{
  "gain_aug_db": 6,
  "lr_schedule": "step",
  "adamw_weight_decay_other_params": 0.01
}
Rows from block 6 of the audio encoder of a small encoder-decoder audio transcriber, named by matrix and row number. Each number is 128 + 32 x the weight over its row's rms, rounded and kept within 0 to 255. All counts start at 0. Numbers have three digits each.
Before each channel's rows are labels from the 100 clips, of 14976, where the channel reaches its highest value: "lies over" is the class under the peak. Only what is clearly more common there than usual is listed. The data: phrases spoken by 400 fixed synthetic voices. In brackets: how many of the 100, against the usual share in percent.
# conv: width-3 conv (encoder.blocks.6.conv.weight, 384x384x3, each kernel summed), inputs 256-319

lies over: /b/ (78 vs 0.9)
conv.344:139106082114117124160089086110101142092158134088102117099115080098130131138124133123140144174113078164140138206159093128117092118092083128077081130173131156083150040154094162093142128115149110

lies over: /u/ (98 vs 1.6)
conv.185:147137073178118111107150098123140193092094194122169175131141120102176125146158173134110131074111149168186065037106154148165170156104182127054114162164135118121161162119065143098134118100158168

lies over: /k/ (34 vs 2.9)
conv.11:148168095175122140143122146187159138081168132125151105150120095133144189083121166145170132115168135150081183124120137081168108130080124121154134138129073060142125140084165096133127138096064172

lies over: /tʃ/ (25 vs 1)
conv.162:141082118183152086127081160123169129195132130171121174075146061143138075139126156103107122150084120130133162119054089184124133093205093139143164069122101132106205067129135156107098116156154163

lies over: /ɝ/ (95 vs 2.8)
conv.82:105158186134145120117093134133075059129086112170129085132197152119199185114161105119101117087153088118103156140109128151158112138122179102104119069102118142147151151151173140139154099082132161

lies over: /eɪ/ (74 vs 2.6)
conv.112:107109118132122103124170094061127114145157162132076131088100114117097105169118144132118112176086099126082119081161141133107151123101113137133170158131139122165137111149109132152146139101124107

lies over: /ɔ/ (44 vs 2.4); /ɹ/ (35 vs 2.1)
conv.48:135118235171118099126073131140094104127160115145167114075161072140179104078115075148118113098145084082081080113146117158107175150179090154162101132147141127110132103124096098098109159095087076

lies over: /v/ (31 vs 0.5); /d/ (25 vs 1.5)
conv.8:143122121164127137143108191091135133111127157157183124112141066139101113115110143180137130165084096154112093150138155108126123107195124096147066109160142155112105214091153112142136082131183096

lies over: /s/ (61 vs 3.1)
conv.173:092092120152118096066092109129124114098200164186117083132067132154089131129110097048110142101137102067124194098149139100136086170113105074120094158117110104118075151136116060108100133134167110

lies over: /ɪ/ (42 vs 2.5); /i/ (31 vs 2.3)
conv.38:089143115133144103096095097116111112109140169125118153101132141156103114103126110116142194146176147169193105141155174106165149169037128152070132118132167083194145064165157162156155106131116112

lies over: /æ/ (33 vs 2.3)
conv.92:134102093186096164133110092121115218125118145171107160117140166194166142144131099088125127073170126123118157124053102172084117111135108132103126177162098144096132093114104147161124087173150149

lies over: /h/ (30 vs 0.7)
conv.353:177152093167101140148107172105147152183194105139098090131117185116140103128081024090093095158172105145092147124074147105099124161117147181089118221074123134157065083086112103135158131131084133

lies over: /tʃ/ (38 vs 1)
conv.329:153095144193127097168077119093113113151087185208164147097137125165181083146095135107125164187116103153113223091157112146075136096091095129117094154150116139159121130130149165106109153168098069

lies over: /t/ (93 vs 4.3)
conv.121:120144087115151152143118156145083087141119154164111136112143123108104144155147136112113175122117096156092130132183139140166109096113120167157164097103101171183136122090080087141121139111118094

lies over: /ɪ/ (70 vs 2.5)
conv.194:123167153124158067106098159099092131149112147136127185139118100168091076128083085133115117191092131091125147096122098120079147066123134057120104135158123170130123097140119073094172109121163176

lies over: /æ/ (29 vs 2.3); /ɛ/ (25 vs 2.3)
conv.290:124106099119169032118102139131175116131154143123171104110112143159100119131180154154081128075145187174066113151114155128127145208133135150094108102155143174143091129154157109099090117069144110

lies over: /ɛ/ (31 vs 2.3); /ɪ/ (30 vs 2.5)
conv.226:166080169088078120138130090079142096147157112150114130103124178118129231090157110080175130140130106148135119065147065123090161209128135138155158067094122134146098165113108080142212130106110125

lies over: /ɝ/ (91 vs 2.8)
conv.14:116163093143147058093144187093115099130087124188113149140140178211131149195145120172120088145149119099189112170092095091112088143175125160101131133180142128142114074103112175173130145111158125

lies over: /p/ (71 vs 1.8)
conv.145:133026133104145131123036165112158135151126082091126156068125123124057103099153106167127125118149138177076125104112196139086147150136155138111115133100132086094118123074158087119101129117138087

lies over: /ɑ/ (35 vs 2.9); /ʌ/ (29 vs 0.9)
conv.246:080128120171092089152158115087139082162051123133157170135147120155093114203118151106097110120130169112120122113138114136086098122109150101127084167135180129121151063102118126073129083136131183

lies over: /k/ (28 vs 2.9)
conv.166:092141118101176099095141166180152143127090115147126128126098146124162133126109137115174119186104111232131147092097165054035114080143109148110137096158148156122122098103065138145132121135109119

lies over: /w/ (60 vs 0.8)
conv.141:140131114157137108158195124111067130155062118135073102109181167058125065203150094056156138140098075100160082095110147116141107086130125136083100120119144116108139080117096121160175158116161163

lies over: /n/ (45 vs 2.3); /d/ (41 vs 1.5)
conv.89:136182110106141107082127152134119108146146167182139156144113135123162072172125124106114105209105114137149085099093114135135130139100097129126175125101086100127132102144063080115166124088135128

lies over: /g/ (36 vs 0.4)
conv.211:151098075172121132087147101182144129047145109113085150148098146123128083175096094117065132113135178116143087163186166107158157099089102153110143072118130135055114122101077150096113136123102131

lies over: silence (100 vs 37.6)
conv.146:042062080077151165172136096129141068112223148143104083151123086108180200121159124108126075079116130106138135152144122155121120113153160142094158122156153096091149193161089140159098149072102107

lies over: /aɪ/ (55 vs 2.9)
conv.113:154141094137215095120095039185131104122178077160108126148125095124127126165185098157149062105077078124105143101123125107119140122107098152143112088071147133122146162133205120125102164123121127

lies over: /z/ (49 vs 0.6)
conv.40:149184139172096147108117147089164128067163092168128131105145099147104101132141135077124133145118185175177134119097155048106136155080123169106108124125108068109038104156085149137093158143133109

lies over: /æ/ (39 vs 2.3); /l/ (37 vs 2.3)
conv.192:138124134132109179193206126185131171077144180069084082116111115109094099184133123105083173173169157137189131119136101137161123129117103136129162155155119143050140137122110131176129113140136128

lies over: /f/ (80 vs 1.4)
conv.286:127161172119131159189122163101179122162142099091128102081132094143143104101136130107107149109093140063098147129129105095158150133146082186121159087088133105083090180154063156175115107088095090

lies over: /u/ (94 vs 1.6)
conv.179:149126154169137117133151148131086078141109094103111126148125164140125145141152104117084106128122131137060084137117152094135101130136142139094137101128101141140151114153062060130136158097095120

lies over: /ʒ/ (54 vs 0.1)
conv.288:166162128117145143188114117125144152093188143128133098108113096145062112093078103200128111139141118109120132142128091149180142104121138167108144195066136132154109155036178071083151135099119133

lies over: /l/ (59 vs 2.3)
conv.382:138106118177121069136157127066074122102140074149114168131132133115159125146149060076100096114118124135134098145161115090058095118166112154139126113112086148147151143117070102151129172122114125

lies over: /ɹ/ (43 vs 2.1)
conv.174:099103088153150152128121125160141158130197120152084123159177096179164160123150165148176184177155146172172190083119182097083133110142117144138083091158155152136081156159160141124165128131103104

lies over: /ɪ/ (66 vs 2.5)
conv.187:135146121149112133153170175059132100184140125132154114134095145128156169103158140176137089173102127182111145174160136141184096110165137168127192169138132165087165092057129133128140158115150084

lies over: /p/ (38 vs 1.8); /l/ (25 vs 2.3)
conv.300:092178117120104067085098149129129079064061160155224114109126108080126121078109104160125054177134110115128132124142141079142194135144145096164142098096155082121085191114058111097166085086123071

lies over: /aɪ/ (52 vs 2.9)
conv.17:106095128137138118113175128179119180093130103162113162103167097094190104132152139133090118155100066113112174135123133087118181120130084117136191146160151126126073112141110090157118120108163114

lies over: /tʃ/ (32 vs 1); /aɪ/ (25 vs 2.9)
conv.321:128170105088123150145143141121121176057159138161132100137176116120082099118138195166137097119157108123116159181153146140108105137083146106127125095105117094161147154132127138166112094123131141

lies over: /u/ (66 vs 1.6)
conv.66:172121058062148123139097164139144115151128154153170165133137095121103103153159127162160113115146089111133109133165151144152117178106103135114143113135092160130092097124107097130136087057080139

lies over: /eɪ/ (58 vs 2.6)
conv.377:125096123076085123122120137104118115138089060140142078144128111141079159116077131086112139193090121096131175168121132174141122143191108125139170113137107157114120110126089093156100111128125134

lies over: /d/ (85 vs 1.5)
conv.381:170155109131127088103175070132119149125165069149140173088113123129094157171117125178132117084157103076113109132094178096120075108099113137076131123156082134111153200138081115116195110128088090

lies over: silence (72 vs 37.6)
conv.351:124117096136177116132097064153109078087173153166076120133103129076130060088082134135109125114082170091186086175097180108167171112163156118142148090103156135111151115090120116093182149181078116

lies over: /ɝ/ (42 vs 2.8); /ɪ/ (26 vs 2.5)
conv.184:202116145085149151143100107094121131142120133106122188116147123103126152114103120058118138116138119178146148146114130128061083110113135150129129094134096108086107116116084096119192112103190137

lies over: /ə/ (52 vs 1); /z/ (40 vs 0.6)
conv.302:137136093088143133140162096165130149131159091099165148130130118151137077149113084064104127086135158122115133087157147121110109111099099080168101116090117105176119078174158130120115130167161159

lies over: /b/ (49 vs 0.9); /d/ (30 vs 1.5)
conv.313:164106150105165176099197158116138113141125156103173183127117079140140134196089109096136117201075128134142089172135115114103147136121149113065132118112129071133171107179140094164119151123146135

lies over: /tʃ/ (54 vs 1)
conv.120:115171129179153161150195170133102107130139092143161168144159129100123144136075114118092184109165119122151169124108128153118144137150131118109115169178080170143191076080143120116128115157130132

lies over: /ə/ (47 vs 1)
conv.243:147123122156106130102075125170064117164096195141111111142116100136116104142129085146132150123153126102131152120134178067154090097117145055090116087137101160082144173086096111083130068129119145

lies over: /l/ (47 vs 2.3); /ɹ/ (39 vs 2.1)
conv.46:108153153113093129124114134130078112115117149130132164077102130106152114103107146118179175174114130106129125109120096106123147137123131076125098110111110135148109104082197109145132166091100166

lies over: /ɑ/ (48 vs 2.9)
conv.35:113150085135121067172185131100180136120127163124113150198136140164140074156093151101152099083068153147092125104125095151134115116094140073121174170127186147102107107175122132178145154173109142

lies over: /b/ (45 vs 0.9)
conv.188:110119121050187126130156108183161115125085111093124116070125131112124096197115146104111097189063158120169122080111139124084091135168101131185181139076172086100106154096136164181127104145121096

lies over: /f/ (64 vs 1.4)
conv.171:132135093121127079133096130175106131131134135124137118152094150080111123134081114090114102157078138104108102168031099115111096104170106117084131146131125095132126132101117131101100127073179128

lies over: /u/ (38 vs 1.6)
conv.151:128142094136048087142155159112152116055135135088121090161128160138150096097088125066148138051147196137133063141085102126108062114161125080179074119162093052105105145138115095154144097106165144

lies over: /z/ (48 vs 0.6); /s/ (38 vs 3.1)
conv.149:094142093145165126064152142115106102130112117082097178120100082117127133127140109141107125143069144142118120156099069131123094193161110141139131187137144110105027120130100153109124191174114117

lies over: /ɝ/ (36 vs 2.8); /ʊ/ (30 vs 0.5)
conv.3:053111062153143126079149136185192176159104149154095106107150064067091179149106161097091087090110123173111131158159108103080116107130144075114130116098111126095105129108080138099120139174087190

lies over: /s/ (85 vs 3.1)
conv.305:126120129118065087136131093136183124132164121117123139134095096075081134115074140137106152133189070089118173130143127133129158133105115088112114132151120118112146193103159124083094162200097114

lies over: /ɑ/ (38 vs 2.9)
conv.220:100116077164071126129158124135146085097145124144129104200070133114138108095156087068085136083117155120097149158077129121099093075141100120116116131087101147095098155122108126115147172100135099

lies over: /ɑ/ (41 vs 2.9); /aɪ/ (32 vs 2.9)
conv.215:124118104074104164132102057143134088135164101157124130138055102146130129102113147127139123161138137100063106143076161120161191100102179143161148135115117107163104117156111109122114141120118139

lies over: /v/ (39 vs 0.5); /d/ (32 vs 1.5)
conv.273:125160070106137148160079129134106161153173135120114145155103130142061130121172170138141141166045155116106082117059072114097187097153098084134104073143102095137099100137112125132145138115113101

lies over: /ɹ/ (60 vs 2.1); /m/ (25 vs 0.8)
conv.93:067105127174141103159079107196142183148164049163099123117113139131048137104147111124100158171098106177092190113198145146089122076143104209133081167128111132095046097159159112093102111107184153

lies over: /p/ (100 vs 1.8)
conv.293:110121087121122107073125102172106125169101155195119104147134162129144100113118116056128170100142109103154097090167093141126116134146137151144132137133088129130081107173149150117124138053130156

lies over: /p/ (48 vs 1.8)
conv.296:149149111159169099145110077143137119146100168147113102095147110116106090119129203117133108178140105125164140112123107146131155071082148107141089148181125140139150159122118197071161151105164158

lies over: /h/ (36 vs 0.7)
conv.297:169103105080119151090147161140108120121100156085098108077129121126124168007152110078085139134183141109101084161142070069096118124153119184120184187096104133128129109121066104126126137125099083

lies over: /ʃ/ (54 vs 0.7)
conv.10:183127102138105132179117100134173120079154112116097125080099116103074090136060119164113124108154151093125153126155169115149106128106128163066141128111113086142084165123175116086155135106173099

lies over: /z/ (58 vs 0.6)
conv.228:189098158156123104107160139149109132122102094158144163143155106137155071097114093136138115157113122094124113154113154086091148133123127050127076116118112092132189085193142152096159102072129181

lies over: /i/ (30 vs 2.3)
conv.44:123186097071085149057199106124204116050144146100144134175168075146126114084173059147141142138170137105128144120121134110084117161189164161039122145118098135148168111130101150115141156128129108

lies over: /p/ (45 vs 1.8)
conv.308:141177089149103170157107069158154163118144200126130126155130119130144160114102113054154131122179143130170091173181174135112099153126111125164163120139107114090101100113101142107098078059191074

lies over: /ɔ/ (79 vs 2.4)
conv.303:095111132122075113107157133136150096158126127068111144179094086057102126117157074098107098102082074170130082101140157119124129069124170102129092121069105126190133171081126118120158118171108139

lies over: /f/ (39 vs 1.4); /s/ (29 vs 3.1)
conv.350:114144116147110149135066143127143088097184123113163175094166096113129063184074104139112160161132114139159103115146091137077144186021114193099136143167121118131100137068132127091096140054195164

lies over: /eɪ/ (87 vs 2.6)
conv.333:103118152132123121137152156109105060151093121104160115154132090088106141115154157153100101122170113080049121084104132173153161106145079108159206181082168175099092129141108126069169144121102136

lies over: /ə/ (79 vs 1)
conv.167:113191159112146095100160174090147134108081109146137109089166125092072128112142053064099104079186151176109174120129094127114151165168184110111129178174110090147050144164126102094198174093111086

lies over: /ɛ/ (82 vs 2.3)
conv.178:073121128096114078133076184144145135194152115120193127123107048148111102166142137150105076101112136116120148178167147136082165152107129063129076046131137146072111159139138109088120145158111168

lies over: /i/ (49 vs 2.3); /j/ (32 vs 0.3)
conv.161:204080137092087105149044153138120124081114186167092058104129149130112095151110156118141184161121135178187111079126104103171144142110118100133095114122138105135120135166111152084129101140091143

lies over: /aɪ/ (48 vs 2.9)
conv.34:081108052166118133157111117148064127119124131146145167142099125145168134109119182140118088150104095104181201074104107118124122110141158117181146145133110168108119093179102162092188111117100134

lies over: /n/ (64 vs 2.3)
conv.182:153174115078140191148128090148116148076209134142117118118157133076114156144099068085179128138076134104141138109068130149135137139070159153116121105137101104130161142086168191109171084118135088

lies over: /u/ (85 vs 1.6)
conv.352:078161135138139115082115134124127130063081124159190133118082128148144139101164074119106132186123142149148125158125138113129154146119143099104083112106090102171139111133155033125151196119152117

lies over: /ʃ/ (65 vs 0.7)
conv.221:074176109087095138158156161102135139126177143136167114081129115113128115091099111189107144078148091121153114167164035181174174112143051142110106133133138134131152130092115099143171173208134126

lies over: /h/ (61 vs 0.7)
conv.357:131088140100141117157108185107128110107148117133101079079070078112123157138151167139114122172161198089089085093139089147083067126110110078166178084110090141171112117091153129123085132126180119

lies over: /n/ (59 vs 2.3)
conv.257:131106085146184141108089158123135109167179143133061130121156173125114118154148145159163129113107145111108109122112094093140067148109112163184108094157143119137123120102144185140099115184105177

lies over: /p/ (54 vs 1.8)
conv.110:083088173116124059113116148129109140138116158122150114036120159110171133153155091073152123118100172161149081075067095105068101136175094071216122106130112154143102138113140106121077104132154132

lies over: /f/ (70 vs 1.4)
conv.58:158089127152117094117077069073152065153145105132089104099071191141117121132140187111140164191093081126145129090024130145132136079158136170073151144169086171105133185086150162106169124147107207

lies over: /ɑ/ (35 vs 2.9); /oʊ/ (25 vs 3.4)
conv.250:138182169117055066150141142203130107161146107142121111162151094062129071162140167093182131097154148096122111083064149168090136131059177129136148132129147121148106137104128144117139113131127189

lies over: /l/ (80 vs 2.3)
conv.298:110096132174135114109171096158117157098224120119128080145131131096181119142093188140125119154154135117131105145094182164142192096152080109082173119124118125118190130106125195103057148081127171

lies over: /aʊ/ (33 vs 1.4)
conv.97:187085124109122164168110151109087078100118165123148089129083065091096131131143118137091150119056111130109144017073098160104042108141117140175121137120155118082078155173148098120110131153119040

lies over: /ɪ/ (41 vs 2.5)
conv.251:147102100094160138114122109155123050193144097134123179115165154100135083124109083124163120150202110089120155165141102131097133053142142094048166124116109144155105063150111152110172171103107137

lies over: silence (89 vs 37.6)
conv.123:112099095135154121109096082155147063044123107123121173090098189126096129096125130140126172059195152120132115155165185063187218101092079131100166061109130110144152071132107175085122063074194150

lies over: /tʃ/ (37 vs 1)
conv.72:151151129168141191101143125085104149114163118114110114106118141175171079142192122074093176126119186094206144067063174100157140082114111117136095112064145110089146093085109168183203143133098115

lies over: /aɪ/ (30 vs 2.9)
conv.232:157140097114111153155102097111136182198107115102120178131157148100129214145106161102107091142169130125096133113149123151092108158107073126145185097073171104149139151136070114134126117160154167

lies over: /g/ (29 vs 0.4); /i/ (27 vs 2.3)
conv.176:082112113098108123186146052105123120126076144147090097134143116126115054093142188138197113123078127074149183095105120148113115097173117140097173114214111162062140127111121134179164068135148092

lies over: /ə/ (30 vs 1)
conv.118:178096095174091112104118070117109079119065173200170126170171061120138154159133133148129136112133112139123139145137150164108147161127140098084140157105121136153191116152103098097138160096196109

lies over: /ɹ/ (32 vs 2.1)
conv.301:142156149126157143161137133123117102151109131161108150153096110098151105158187162131094121199125119118161108118069111103136105126140134086142161131102124120118107130117105120119125159140124103

lies over: /ɪ/ (45 vs 2.5)
conv.70:115156133132128106133121095147106137053156173153129075122115117147055171123084055147159156129116140131148150116173082131164157166117115142111154156085095149132106073089097163081127112104126083

lies over: /i/ (89 vs 2.3)
conv.242:135156075078151066111136128110142094096146134145066103084140141106135058096145075100160131105154150147152016087098126187092113147178148134095091168145161089116114084168120124123102104100123128

lies over: /h/ (33 vs 0.7); /k/ (27 vs 2.9)
conv.136:149106093139109172069131125065045156172041137139148146119081140213157195111176133149152117097070134160125071178095186083074137150140109141139195135132105089131161085075111141188100125126149115

lies over: /i/ (53 vs 2.3)
conv.42:141114032130146094145093167123195161095105118065152143115067064105151143137175172082162117085199175119124155152070146137140129085042114133091092179107129115100135166120122110149180125127108104

lies over: /k/ (62 vs 2.9)
conv.205:146121109188100173129091094119131129130185156123135163116113092087136127113122135176155106056163134081176143064100147152142161101151110126101172206128066086124072127050120173117172118183182176

lies over: /ɪ/ (41 vs 2.5); /oʊ/ (27 vs 3.4)
conv.138:076140120114098073085139104137115110110076103181167131149111122155113113104112153069131049104123128104068088133159177073130195171132109114132049140115109143147165160168114084166175194122144163

lies over: /aʊ/ (68 vs 1.4)
conv.271:120147123150127160126092132115095139119087132188057109104104123144145184102154082074091136046125168095101126168074129118102106126120098138211156128201141117105114156063120078137118160166089098

lies over: /ə/ (70 vs 1)
conv.30:163127156100131095125152116101077136124126097168115126167164126146167132139124130110083111126163122059133056139146138109111082133137165138118137125134112130156114040149203077158130085112165106

lies over: silence (65 vs 37.6)
conv.317:134098090117118166166122083145149108101170136118150137159106108082175112164083116110131117105130131138076143222160180153107119124126131111113148125071124136041174119130102117108083088130076117

lies over: /z/ (40 vs 0.6); /ɪ/ (35 vs 2.5)
conv.43:149141046118164072113101142147133130140088116127101134157128115128088134096133148129162059133115057143118131116091104109095083124120129131092125131143153146100059138073205115099169120114102090

lies over: /n/ (46 vs 2.3)
conv.277:163103154127092139118187080101126109121173076060128147123131198162106110139128113133124164093162096102097180158093155150161097164152127090091155117095094087120136090114100113132080110126176126

lies over: /ɔ/ (39 vs 2.4)
conv.274:056089158133148148182135198160118146115128129140138044103113143110104170075117135163119152112070138115149135084098115188174157128138114171226186146117099094122145117138097146136067174139124158

lies over: /v/ (28 vs 0.5); /ɛ/ (26 vs 2.3)
conv.105:177088125145131104115129129136137129139099124112123092121085156155091111173157166087097118110131116113146097084104119135104139095129149097120127092080084104138161094118151156153175155113091071

lies over: /p/ (37 vs 1.8); /aɪ/ (30 vs 2.9)
conv.376:128103154115147133154072165178147150090194157110131163072161174149151090104145167131179185189101076144179164156137083148094119167102101105135142141129119053121151142159187170144133101163129099

lies over: /n/ (28 vs 2.3); /ɪ/ (25 vs 2.5)
conv.84:104077048144158084154108061143094140140059136116202073121103104102086118115185107129072110137144136096166132108129120138146115080127071168165111094083098164121166160140139139173081096043174136

lies over: /t/ (62 vs 4.3); /p/ (37 vs 1.8)
conv.69:154087164153108158134134151076164099112124132127175126107154095086152203152125164074125152165120109166116036144123089127117142134037116155189094149150114128062138136155085132170151196165112127

lies over: /ɝ/ (100 vs 2.8)
conv.272:164143169111175105114164097097154097157098128182143083193175124117073076142122107120133101106100104046095128119104109124072097113177088113123128139117143089105075135161083146139134079111134145

lies over: /v/ (34 vs 0.5); /ə/ (25 vs 1)
conv.169:171149077105124138115129108079178079117113124198140066152065097113108127102208092136098090169088094178140098116101075159106081136089129155127139109178139156130079182110112084128138065103096113

lies over: silence (96 vs 37.6)
conv.222:145092112102101128171077123114111172147123091128102119073127195108076146133122167172160164123133234190128122151117147154177202081155130133094110131147171115098120094134096099149139061129107162

lies over: /ɹ/ (87 vs 2.1)
conv.33:071096139082127095142151106183118121101094150173144116239099145153122146148093147152134107199132126134155148117116158122103116145143109186144147097111091149120136126118140162123062145133079146

lies over: /ɹ/ (50 vs 2.1); /l/ (34 vs 2.3)
conv.343:133099096154099099160145139086142082119122103162162148116097207132137099169130085165154098082109158113158056121098117142125147201087120113125106123114124099089127162051113102103146150073098121

lies over: /l/ (44 vs 2.3); /b/ (29 vs 0.9)
conv.358:122109091166103164177091109171169158135101132168094195104100124131194119129135096149092145125129115117118043163154135100172128108161072133117065079124150059060151161118096153124137123146083125

lies over: /aʊ/ (30 vs 1.4)
conv.28:179074116123106118138095140136163123103123132185092123127141107130128102104194103142146128127065095121044177134098104111165112100122107098065103111198088144159069128138122171158138082124194137

lies over: /f/ (27 vs 1.4)
conv.367:144009139129122167126124127121125111171187131143179208138104115100153125125109174129146082136114100105087115152129124121123125107154085080185158136143123139150114107130062133078090133115129115

lies over: /h/ (73 vs 0.7)
conv.292:093099083100156183161146118106140108103179124106121104119086146152105194095106149070121119073126136105172139098137117196097119140108152160181183099129087151120089172120121170153146132138191104

lies over: /l/ (27 vs 2.3)
conv.320:176154092110089096125055124192128169028167121152109181107071147134119130221116105116167089156068126164103116136034115132092090119106107140148089087159184134131084131076075111135084167146146113

lies over: /i/ (36 vs 2.3)
conv.150:097203091166121121136172176126173137106165092177144093119142167123161147127062114151105107118096172100173112126094150109109113090145201101143137164143132119133144166135146146124160067068112136

lies over: /aɪ/ (28 vs 2.9)
conv.131:148131129109139166112148080107116064171153161132137109173094126138119160135104124129108110147156101216067174103149176102100135146098111151103070145094149100171134089126154092185120119136089163

lies over: /eɪ/ (65 vs 2.6)
conv.36:125145175131078134162105136119105124145175120113194133100159141177128111139118093086107118125158082113091042129087110143173114101170127152147081114081154112147130094146092117110159134157101133

lies over: /ʒ/ (35 vs 0.1)
conv.347:104140150116158149116117092182089065155134162080134112117119100097138159146150094124147130109136164125117127135108146082151150098139088093134118125134147130139138118167170146154111089138101150

lies over: /æ/ (32 vs 2.3)
conv.75:155152181103114126093157162188114121168077105120194157106126101132111173183087132127119109173126118083127120157071109112111181084147156166169088168104134134208128079092194098102128128157098153

lies over: /ə/ (44 vs 1)
conv.322:100112108105119087146179134140120128111101117176091103151101097114124048106132114095174109119113112152114126134137114159120085134113169137127115146204152141120140178149136088138133066112151126

lies over: /ə/ (93 vs 1)
conv.370:159154063149087137174071160109169152120122112170118106118061089134107121131151144132125091140089112147078037132119164148154116157065115132114120165102154104144115201125049160154175077159168084

lies over: /aɪ/ (92 vs 2.9)
conv.64:173148123097134120069162123156175096142163059082099086067108036101170153123111128111174097083111114147107127151132109111117115164109134109127142152072137059080114139076144119123105125084150091

lies over: /z/ (80 vs 0.6)
conv.223:106095163150138100121089126133179105093145151099086132124125114117104149134145099196109075086066109198108143156107076159126109130094137159095113125162094148155071137159072078158029191161105118

lies over: /d/ (69 vs 1.5)
conv.109:132140132142096160165138165199156152126113184120165140177107123097143148116172111134165098084099066147073074198138118091127107137079179113160094100141100096133168153048163080069120149102135095

lies over: /s/ (65 vs 3.1); /oʊ/ (29 vs 3.4)
conv.245:164139186101103113134122124130165112098165158119126107097138088123112069103115127197162132160117144089070097157149162087172151159100122096072139178108166141195107125156177133172107128141115115

lies over: /ɔ/ (61 vs 2.4); /ɑ/ (32 vs 2.9)
conv.198:132192149127115134126150127105123083109137091112145148108194196132121108114140090114132137079140097155165099137121124124113124147182127145206176118144116162179153113134113114107144144101139150

lies over: /b/ (40 vs 0.9)
conv.16:078124078120094138124133054133091186212121174105123133086158180178196163151137116123179064173121103101170115106140179126134150156132166124128187172114130110131112144092164135127181152048125118